Weights of a small image inpainting model.
Training: muon at rate 0.0023, 16700 steps, batches of 128.
Data: 195000 training examples, 11.0 epochs.
Rows from block 6 of a small image inpainting model, named by matrix and row number. Rows with one number belong to one channel. Each number is 500 + 25 x the weight over its row's rms, rounded and kept within 0 to 999. All counts start at 0. Numbers have three digits each.
After each channel's rows are labels from the 100 images, of 14976, where the channel reaches its highest value: "strongest on" is what is common among them. Only what is clearly more common there than usual is listed. The data: rendered solids tumbling over patterned floors. In brackets: how many of the 100, against the usual share in percent.
# convs0: first 3x3 conv (model.decb.0.0.convs.0.weight, 128x256x3x3, each kernel summed), inputs 0-85
# convs1: second 3x3 conv (model.decb.0.0.convs.1.weight, 128x128x3x3, transposed, each kernel summed), outputs 0-127

convs0.67:525487486473500468495461530555526514516548473556469452493483483501507496494472500501474520476498455501492507484491456525464507494481504465532465504483483486497482487458441508507484484478539519508486502513538462469475529494527512518483504491501505547525490524
convs1.67:472536485476521530482515515477498490512531492520505514492482492492517534494499500490482525517528518510494506501470481530482492487468497513505499492445480530493487521475554536507488478466496548512461505511467488493492542504498549452481510484508521557493540482465467532547482522486451536493535454511494487508484461507480442560529539485471525510470524457492495498471493518509483469508523
strongest on: cube frame (27 vs 9.8)

convs0.57:505550533512489493524513501508511527505511487520505510523451490506519534552527498510503513518542507494524548499458507535522533545527503544551475514558504510508473502530529526539524496496527532493514489511493526511535505514474531517486495523476479528514494480
convs1.57:456510530535482477466466452481469475500543464499529481469476479524478486478537470505479481519471504466527488504462487475511496508559519477491552516462481466483521504469451547490462475523449491472506513511520532520485477551488500468476468528475491466489463493522500498490517497502456493497493476499488530519477478522490481489520497496477516472471524475474512513517521490477462470480483
strongest on: count: one (66 vs 25.8)

convs0.8:479493456481520516458501473552496512519510516498470502512485535511486571508488481527523474481484500524501475509489465499478491505458486535549531499505513457497477473484462487478463535499502527543470468528534533546477514493553486469487508466493532529520449515
convs1.8:547483491520522458513492538493533448528471494493548488487531521497496506548476489556486544518550531553490463507494515505479502494485495523518513474491480485532518514518504478564500497485485514509509455503506474503513497517504523535494523498514491524535524486517513454481507496514487485553481492527518509530491533486501526485507434500507534494516520489560508489549497555500533504504499
strongest on: star block (37 vs 10); largest object: star block (26 vs 3.7); jack (25 vs 9.8)

convs0.27:482458496529461488554552524466552505597450451472489478464555458468508523499474524505533486503511510503455505492457514495520505484452506506435520480477528482482481482489545526492493532527510537469495489487485479494450534423491465502565532495504484504480535472
convs1.27:541478489504487534504533449517502491485540453470476493447545511496487484481476524482508511506486494454491500456531476520509520505548473494554527490471485537482472493563534471500491503474470492485499534526466458485504532501512488523474498495459496462488476521475534537491467551523512489522523496470507480470486499506487486501469526507480471492526476525479465504490495531508462517521525
strongest on: yellow object (45 vs 18.5); orange object (43 vs 18.6); its colour: yellow (26 vs 8.2); its colour: orange (25 vs 8.1)

convs0.35:488533522486518481478479516553482454489536509533474478521499468523453499551486482505536496541526477499490514501499484521516481521492464521518510472577495539504487514433454459461504521477464457517513502503483514530502500456509495563506437464517508495507517504
convs1.35:541522504488502526456538500523497499502494499471472485538504479520488476467563507473491490512506502465545497519514478475487485479515470513462536540529475492496467517515491494491494490492518511502467521511504485495520484514505525473516442506495505497466421498562521519530500503519520517501468528501421483465481473507502483534535495495482519477518492540466502486556522476470525513477491
strongest on: cube frame (31 vs 9.8); bumpy ball (29 vs 9.6); largest object: bumpy ball (25 vs 5.2)

convs0.101:510490500498527521488494477469517499453550506523497501584457465473491511499492491484511492499513515516537512507498500529483496498496518483556552470554477526480557537472491493490487506466478494437541486508500499487507510533537511520534453513475508474512461519
convs1.101:493533534509547469488502551516522504470503515533477467516490445465513503542430546476503502452513529550478498455498492526482470489506531499489503532508515487525515507511480528512475511520490504471493487485530491521488500463468501514538488531503464504515543503463510528521496551500495532513514522509482518557521536516487513492510513474472522473522521516457508517468512528491540469500517
strongest on: count: one (52 vs 25.8)

convs0.22:497443506496596450482488490489477502519500516506523489511480509494496487461475490499520489509444482486506485519483494502514526540504484503579545487480477518479513517492523482444493519467463455467550478521483541527503486459481475520481530481507572523533497492
convs1.22:517470526472482567491501498508534540505542518538494529553478528516490500536540515479561464502472516492485486544503507471527497491470521516499525510536489498491494481528507530468506506451525502518483471453520526508503487488500514548546506507474529498508529445521518491477507498493516531518517527517513513494488493481446486486483555487504519473512496557512499521531495492490527455523505
strongest on: red object (49 vs 18.7); its colour: red (30 vs 8.3)

convs0.48:475502494504505508511500469530511475491529504501511478508471466490482538505492532507469514526504497504479482514480526544479497487514507502527462506537483536514465495509487484504499465463500462509513489490482490482518491453495513538447463491491504530534496514
convs1.48:490472508486507533458495489532503487481550514491483473517472490490466483507510504495529498490490495460547512505487542552504455516467545527526531530517502534483468508499505497505506506455484507507485484489534499544539500516469528502492481532506537455450536507487442504527501520496517478484541513519470502494509535458507497502511486476456522476505509499492553494568517467487511537467487
strongest on: cube frame (27 vs 9.8)

convs0.66:494489508505523517469524509525485500475500452489514493513459508500482528538502487491476504494475478542498472507522474506518521531466507519550521482595502505540469513488491472501545463463487475489516453498492477520499509473505538463485508466521498494495464506
convs1.66:501509518536491507488477473510492558521492519491413494484441476450474516526420530532491508496502490490525470508458473482485503479463503488491464527478492518493471504530511522512522523494525478512484489497507553519466493472501545494497461482489490497448473478508481478512530495497496505483500497527461490507481494507485497469513518481469447490494478480493515538461517512490460480499461
strongest on: blue object (50 vs 19.1); its colour: blue (31 vs 8.4); bumpy ball (26 vs 9.6)

convs0.119:486506508502508495558537465515469539484484494488475513504497462463526499430472508491490502528517510520508546465495539511527518523505495533520454488506495515492483533499511504469501479520503451532479508480493496513501493495480480537451478490486492520516530521
convs1.119:504502497497473474498546492501473492514539478513528539494465497495483523514522490516519457519504504460554537551485533471511495492485526517499563512526484508478505519520514482461483514474500544471477539476479518518504511504496503506493494486514501508520518487468540528481539464513480477444542526525473494505517554506489505510449534549499480500525504513496495495546513558462454490503525
strongest on: count: one (52 vs 25.8); blue object (44 vs 19.1); its colour: blue (32 vs 8.4)

convs0.21:541473466484499512491477490523482516474517500524489495532521500481484479478453542514486464484505500494492494512522483510480475491507485468534496465498529539506509482471459508520448511529540470490502510491464520523505516509527482469472487510509526502509499517
convs1.21:525456499506489477546543499518498476484480536520483502512508559504506493489508539508488490485533529485509519492532487503495477514491461505464493518485509473481552517464486465492468480488523489551477514499529542486459525478544451512474480478557511491493502497506502524503491542490456489457478521505486479501517479490542522565520533509506477476491454497508505441516532516471478515522510
strongest on: cube frame (37 vs 9.8); spring (26 vs 9.5)

convs0.121:466491486495476472505504526480485504511472487506506526521531497517489518516488512494501483494476483491483522522519504512529508520514457517463540542464487487494522480501508481465478500505497494513511500493503508513519517506497473462496522500516529555511440492
convs1.121:546544483492473490554527479472551517533474486507457556509502506494477501534527499553512492474491498494535487534513490502498487508490497529491533512532504538465498515494513479479492498529517565468489510499453492502487468527533508542479483469514510523493481523524476473480506481513524472514500522516457507466494532500513542513509534507516486438514468490543469519545517486487544495502505
strongest on: blue object (45 vs 19.1)

convs0.112:492484510498547460488487550493471482530468528511539500486485503483482487460461495490524485468489456494479494519484471513517523505493448503508495486444505574518527483503513500506498492473465465499508581512493492546475504490512480492469562496469534514536506488
convs1.112:515525498494485501517511498521527502502491490495512477479476533472488502490523526499501475487490506553526509522517486495483498488534475501507461497507524467494498504498506591524508499497493499504504477517501494514490506529486567505475535402457557493497507444504507495510507546502513497509523472516499452523473500506447516487579461522511506492483514520501491434516493483494505502508511
strongest on: yellow object (41 vs 18.5); its colour: yellow (25 vs 8.2)

convs0.71:511531524490516484474478521524499518496491510508487450500514478487470484490483469473505499514497477481524520508501473500470511507503505507539450491539495489522478486482467457508473446522507487464464471543512464473492526530498466526442526473489533469488524469
convs1.71:497469501472497489516480531487504530509487528506518521536510511449558540489473483483491540510467504502535504506526467499512549484518496517490535522502504496471517494545498491508583507523543485523505469483555512497474507478528518481489522513468478494449523469475442499545484464499467548519502501520523508503496494476463488507483490506511493560506498504471513494504525505452485497543495
strongest on: white object (41 vs 19.2); its colour: white (27 vs 8.8)

convs0.86:526505486523530545497508517474494482509526500467528524493516514500480520526518509496517516514496494510520520490498507537487498528505474526515511523496509497499476520486527495453479513509507512501530509491535498513481481499498503511512516509495499511488476515
convs1.86:483439521442530532482481504479478480511491475475464522484511486506485464464527489463519489552487483510478500479474545494508510507512553530516505486472503475495504459505489473495522465522508491501539528513469510541482550529512487487458494479483511506522537460506521470516515456474506545491484482464460491516446499466479494500474499468476526469496481508490479506459512498477505517444507
strongest on: count: one (54 vs 25.8)

convs0.28:521489480539462475527515471512484494532430471465473504522539521471540494524458549531510474459532506509489462478522492430546529483525459509484547500562465499464524498434548522487524503528522524474527482515516553496496523454472486495537459520507484476489494493
convs1.28:500491520486506476487500517502447460511486455489503485448489497455476503480427502432477474475468495525500479470498488525533532478504488467526464509474482524510544514502500481507476526487493521522485511495472519515491485478492433485502483513522484507528438519487466522507476478521504486482513500466522478476504479519521479520537531474501499471507488450451495540484501492527521532530527
strongest on: jack (27 vs 9.8)

convs0.105:477509493499491453480500510489496498501477514491498511489514506492528493495480518509505521481472493501513497503527517481506550510509479508527506513526537502520493504491495514480522473521538503480512529487509528485517539474484500500460511522513530494492519491
convs1.105:528504509498471506509505493486534513484505512498487478524507489477498523472435504536553542500477458520557503515541506481475466503524510516510527492509482526499530519494495529522511487502528529486510484455541515543482496460491467486496495534476501503544486531512458527516524486486522505513508515510493533457529536509529471557483468524475457497512515518508501510467545557492491471523447
strongest on: white object (53 vs 19.2); its colour: white (39 vs 8.8)

convs0.2:530513515529478519467492502524497499483509488484488547503519499511487528523510515505508546532500518502484504490509520513521508518520506510517473504556547503514489489451440509516511482469519492512481509491548479480548510502472531480509477497525504466458453496
convs1.2:515443401540506517484503486490492455537569513500474516478568542496486481511518501517516496498478505497501490475462465485527501503489480477500468505517526488474499481522500480496435466528499492499511535476476522519498540512523523487446501521468504522529513509514513500480510498500489509460476510527499486494514490496502519495506515513520561495511520452535482493503550496484473487493509
strongest on: count: one (65 vs 25.8)

convs0.46:524538524495479538461471476533416529446498468511540509547491461493518470467520529520470498517479503515541530508530522489516517502494527485505487502438469498485553519527480487499495440526525454533529495498472540506532498536543515507396498492460492487512495513
convs1.46:506482486535523483517528433511519510472504477513492491505499524506528499490516478572496499512532479575478437464512471526485510497495524508426539498485462499491521505448474523538502484512494507466489506520529513510518491476470526495511500508465549509527511514536496517486505472509489458487491502517505524516517505494551499522511496496522465481483519467526540469524489554504482497477509
strongest on: cube frame (26 vs 9.8)

convs0.122:488508505537489462483496442512542487496449540500449483482512477518476527515529503554481496540564524502498480538527508480489485476493467536438511505498524479475517517527478504515495582488481524498518492444486559469500519411536537463486476497547546505480548487
convs1.122:484529563484480515522482469500543486521499462512506491505501476474458484514488538446514481475491499493529515480481514523482513486525517503510482508509477478526480515468494492492543520513457478514498478507501493512480502487535482455544492457529477502498512539489486477516501480501511538526504484526513508506464458510536539452534465526468514466505446467424502542461490492529526518492509
strongest on: count: one (56 vs 25.8)

convs0.109:453486489523496537516476455510511491477561501524495491530456503525501516433491464513477504537497544505540486484519479546490464493535484521516452496489470482477522548491457474487503510473509450571482486507508535531494520433485489489438502437492500551534495515
convs1.109:511548452484477508554466451466528525481488458533467477503524497500485507475546488512540533527486506505475500475501507491478510523495446544492517519526481505488483504476503476504519516489431493451479501527493508492487478532542546521516504501518442510495522509498478504498529474508494456543471507529477527481451503475504509499499477488447512501498501471501455505490469537490506515485504
strongest on: jack (26 vs 9.8)

convs0.43:487514490502520468511506527495479509481451501464508526550531486510505498512496551500484498449500524491488512462505491476499504477469507493512520504460543519503522437487512465511465496527462471446502511468458523523497530524506512539455509542504515487506524480
convs1.43:529507555498514516487492482529479510510470530527509515542471523465507515516533503485503516494553495449501525461493510530460484449509529485526492518462494460472526473497492475507482506495484483524502504553505506472463460484492527504502479472532512526527531515488527507488466531532556517522502518481447500512494451524491481476509474506501524506495509487415474473482484493467493524502488
strongest on: torus (28 vs 9.9)

convs0.110:506500501488543499473478539501493497468478443499514494529468476478545528512505495493515487497512450483537488466550466529525519462583471475533531515569490515474524528481527494515473456506499475461521468535490511521544502483524527445476500491502529457493460492
convs1.110:489505521486536485481460520512470560504498526514523515489542543506492510518471502488537481468448516504494486515501491494552480472476516527473495507481490527495536512489475509474472531468540497508434481463520507474516492507452523493518517505497539471520479490514474507509510477520484512482498487537499513513504470502491496493557518473441530504482481526506514464570506465456494482480458
strongest on: red object (40 vs 18.7); jack (32 vs 9.8)

convs0.108:480476494498531450464511517484503479516501465506521501508514497468490484447465522518515483494488473509489497434507476539539523486487492465530452489472505521520505476536483495484502497517488504513489538497506508515480481517505474487447522482505544494536472470
convs1.108:506518497544513513538469530517497481515481486542474505490475524527499512494576458502493506511507522539514502511510528513478480491526475504509507467512522515457511518488527521464495479479514498540454514472553496475480481505531551459488527473483524555477530462478493542509507497498524476475507521522528504525451467456498478496517501534526479548482546540505496494509494488477492465508490
strongest on: red object (55 vs 18.7); its colour: red (33 vs 8.3)

convs0.102:495498476491488482463473524512492460481545463490486479514473503525490496535485487510548462533489484493492517509506487501554473490511443521490524494573524547492495509495506481466529529519474461519528466529473520533485511485507505531495448483513513508503497469
convs1.102:503502450460528474482498493504543489488553526485508524472506535489506529505512482489508491493504528481510536473502531518514458482538527505484513504492485534533521489499471470507490505499577483516470464502507447502489540506531547512536520490504503476516526472519489498525516526504482488524462513476491497485462442513495529473531440478452542493505482481540471461514521536493500502484502
strongest on: orange object (41 vs 18.6); yellow object (39 vs 18.5); cube frame (37 vs 9.8); spring (27 vs 9.5)